Weights of a small image captioner: decoder width 256.
Rows from block 5 of the image encoder of a small image captioner, named by matrix and row number. Rows with one number belong to one channel. Each number is 50 + 12 x the weight over its row's rms, rounded and kept within 0 to 99. All counts start at 0.
After each channel's rows are labels from the 100 images, of 14976, where the channel reaches its highest value: "peak on" is the class under the peak. Only what is clearly more common there than usual is listed. The data: larger renderings of crowded toy scenes. In brackets: how many of the 100, against the usual share in percent.
# c3: 3x3 conv, stride 2 (encoder.blocks.5.c3.weight, 192x112x3x3, each kernel summed), inputs 0-111
# c1: pointwise conv, stride 2 (encoder.blocks.5.c1.weight, 192x112x1x1), inputs 0-111

c3.90:55 52 51 53 54 59 33 53 66 59 28 50 76 46 84 62 38 56 45 50 85 48 58 50 36 37 53 45 46 56 40 44 51 70 68 50 42 54 48 48 47 50 52 43 65 51 42 31 64 42 44 51 63 41 42 40 41 52 66 66 40 63 52 66 41 38 51 39 45 12 46 58 63 51 46 45 83 33 52 31 56 52 73 45 47 32 45 45 64 46 39 39 31 50 69 50 61 36 38 49 41 62 36 64 55 52 40 41 40 53 57 42
c1.90:52 50 53 60 53 47 38 52 60 58 25 53 72 28 49 64 35 44 33 53 64 53 49 51 38 43 39 57 44 52 40 42 44 45 64 56 39 67 44 53 54 59 52 46 55 26 45 24 58 53 50 48 51 43 44 31 39 38 57 64 42 60 60 70 35 51 34 42 42 38 37 48 58 48 49 39 79 38 29 46 62 66 63 43 56 38 28 43 70 48 29 33 17 50 42 51 43 43 32 58 25 60 40 75 50 55 41 47 37 59 64 54
peak on: house (74 vs 0.7)

c3.27:33 55 69 59 62 81 51 44 60 52 46 59 38 59 49 54 30 54 51 52 76 31 42 28 61 37 49 40 57 58 40 64 38 56 60 48 47 50 62 52 39 61 77 48 56 46 53 44 57 57 48 62 56 46 60 30 52 40 39 55 59 58 55 64 79 56 59 59 33 62 53 51 67 46 59 36 39 43 60 54 28 40 33 50 55 59 27 39 47 34 46 43 54 43 58 45 64 44 56 30 40 48 46 67 58 39 13 50 38 48 58 26
c1.27:23 51 60 67 53 70 54 38 57 60 62 50 54 50 50 64 38 57 27 49 54 31 39 29 60 46 36 40 57 38 57 47 55 57 54 45 52 43 60 53 14 62 74 50 50 29 64 59 62 47 43 56 59 53 74 34 45 33 37 38 56 56 46 63 76 56 55 44 39 73 50 46 59 50 49 25 47 63 48 45 35 33 32 49 48 66 27 35 44 27 41 59 48 59 36 53 62 56 61 49 53 53 63 56 54 40 35 55 30 51 53 61
peak on: flower (57 vs 0.2)

c3.100:57 31 49 60 37 48 55 56 42 47 47 48 34 44 62 37 51 46 45 24 56 37 67 25 27 64 58 60 76 46 57 65 57 59 41 59 70 38 38 64 61 61 58 45 65 55 59 44 29 56 47 54 36 39 50 47 58 40 42 62 49 56 54 55 66 47 37 36 38 42 58 35 49 24 54 35 49 37 71 49 73 34 51 40 49 46 56 48 79 53 50 58 63 52 44 39 49 20 68 60 35 43 66 43 59 39 57 49 54 79 56 57
c1.100:65 52 65 35 32 40 55 54 59 54 56 53 50 51 62 67 54 30 58 40 57 36 27 31 59 35 61 31 53 53 53 69 67 87 52 47 46 40 49 68 52 60 63 43 60 66 67 74 54 53 36 54 39 46 54 56 59 49 57 47 43 60 66 42 63 65 39 47 45 60 46 58 41 51 61 38 37 42 51 38 40 28 59 51 49 49 59 32 48 62 54 64 48 50 56 52 54 28 87 52 57 35 61 48 39 52 63 55 47 18 55 42
peak on: candle (31 vs 0.3)

c3.182:41 34 47 53 37 45 51 60 42 56 44 77 32 59 55 50 29 42 31 52 69 30 60 29 52 43 50 39 67 32 35 44 57 69 37 52 67 59 49 58 56 59 42 51 54 55 44 51 54 34 55 51 49 44 64 45 45 45 46 88 68 73 54 46 50 35 61 49 44 42 40 50 57 40 59 41 49 33 58 32 78 57 63 64 43 49 50 40 57 65 56 56 53 45 49 39 60 22 51 38 18 57 38 64 49 40 48 46 53 34 69 46
c1.182:31 35 47 58 38 46 37 66 38 55 52 63 45 63 70 37 43 51 42 56 60 30 56 39 61 48 38 40 47 39 40 35 39 76 34 47 65 71 40 55 21 56 46 60 53 52 35 42 50 32 60 49 47 49 56 29 55 38 34 87 53 64 60 39 46 35 58 47 46 37 48 46 73 40 40 48 62 57 67 43 74 47 54 68 43 47 48 50 55 56 51 76 52 60 45 55 48 15 52 37 34 49 54 59 55 43 44 42 55 43 51 59
peak on: duck (29 vs 0.4)

c3.22:77 46 55 60 55 36 46 33 67 50 57 44 61 44 64 49 57 65 34 60 81 36 40 38 28 45 29 62 59 46 53 56 52 39 47 49 34 68 34 48 44 49 48 57 58 35 64 50 47 43 48 59 41 38 36 70 41 43 59 66 39 61 34 61 42 41 45 47 40 24 67 52 35 40 58 34 34 78 50 41 55 44 78 51 59 59 47 54 48 35 71 54 61 48 52 53 32 77 58 52 39 32 57 55 53 49 34 51 40 60 45 54
c1.22:63 65 57 62 61 39 55 33 58 44 56 40 76 59 55 34 61 71 37 56 74 38 37 30 34 43 40 63 57 59 47 46 52 43 46 37 35 69 38 51 46 42 66 59 47 44 66 48 46 69 73 58 51 41 41 88 47 32 61 61 42 68 33 55 40 47 47 48 50 35 77 62 36 41 52 40 46 61 51 54 52 52 76 51 71 52 52 49 50 40 72 56 58 42 63 60 42 75 55 52 50 46 55 62 43 54 44 41 48 58 34 55
peak on: house (34 vs 0.7)

c3.87:19 21 54 42 50 70 57 67 23 52 51 71 48 41 54 43 35 56 48 53 54 60 56 59 51 50 39 54 79 36 43 30 51 34 33 66 63 47 63 51 54 61 48 61 48 36 45 56 42 57 37 58 50 42 43 39 75 43 65 42 59 68 75 47 58 40 43 60 52 62 41 56 62 37 43 54 46 10 50 55 69 51 41 67 58 35 40 48 54 58 42 37 47 56 31 35 63 33 61 45 49 47 54 46 56 49 34 53 63 48 51 53
c1.87:33 38 56 47 49 63 67 68 22 54 69 76 58 28 52 50 41 54 39 61 50 56 58 49 63 57 41 51 59 41 48 44 54 37 40 64 68 50 56 42 44 70 62 45 56 37 46 81 49 66 36 66 53 49 49 45 76 51 69 51 48 64 65 47 68 30 44 66 52 59 57 66 62 49 50 41 43 38 47 52 60 53 56 64 56 33 33 50 54 60 42 40 58 52 37 36 93 38 67 51 60 57 55 52 63 56 34 53 58 51 51 62
peak on: duck (28 vs 0.4)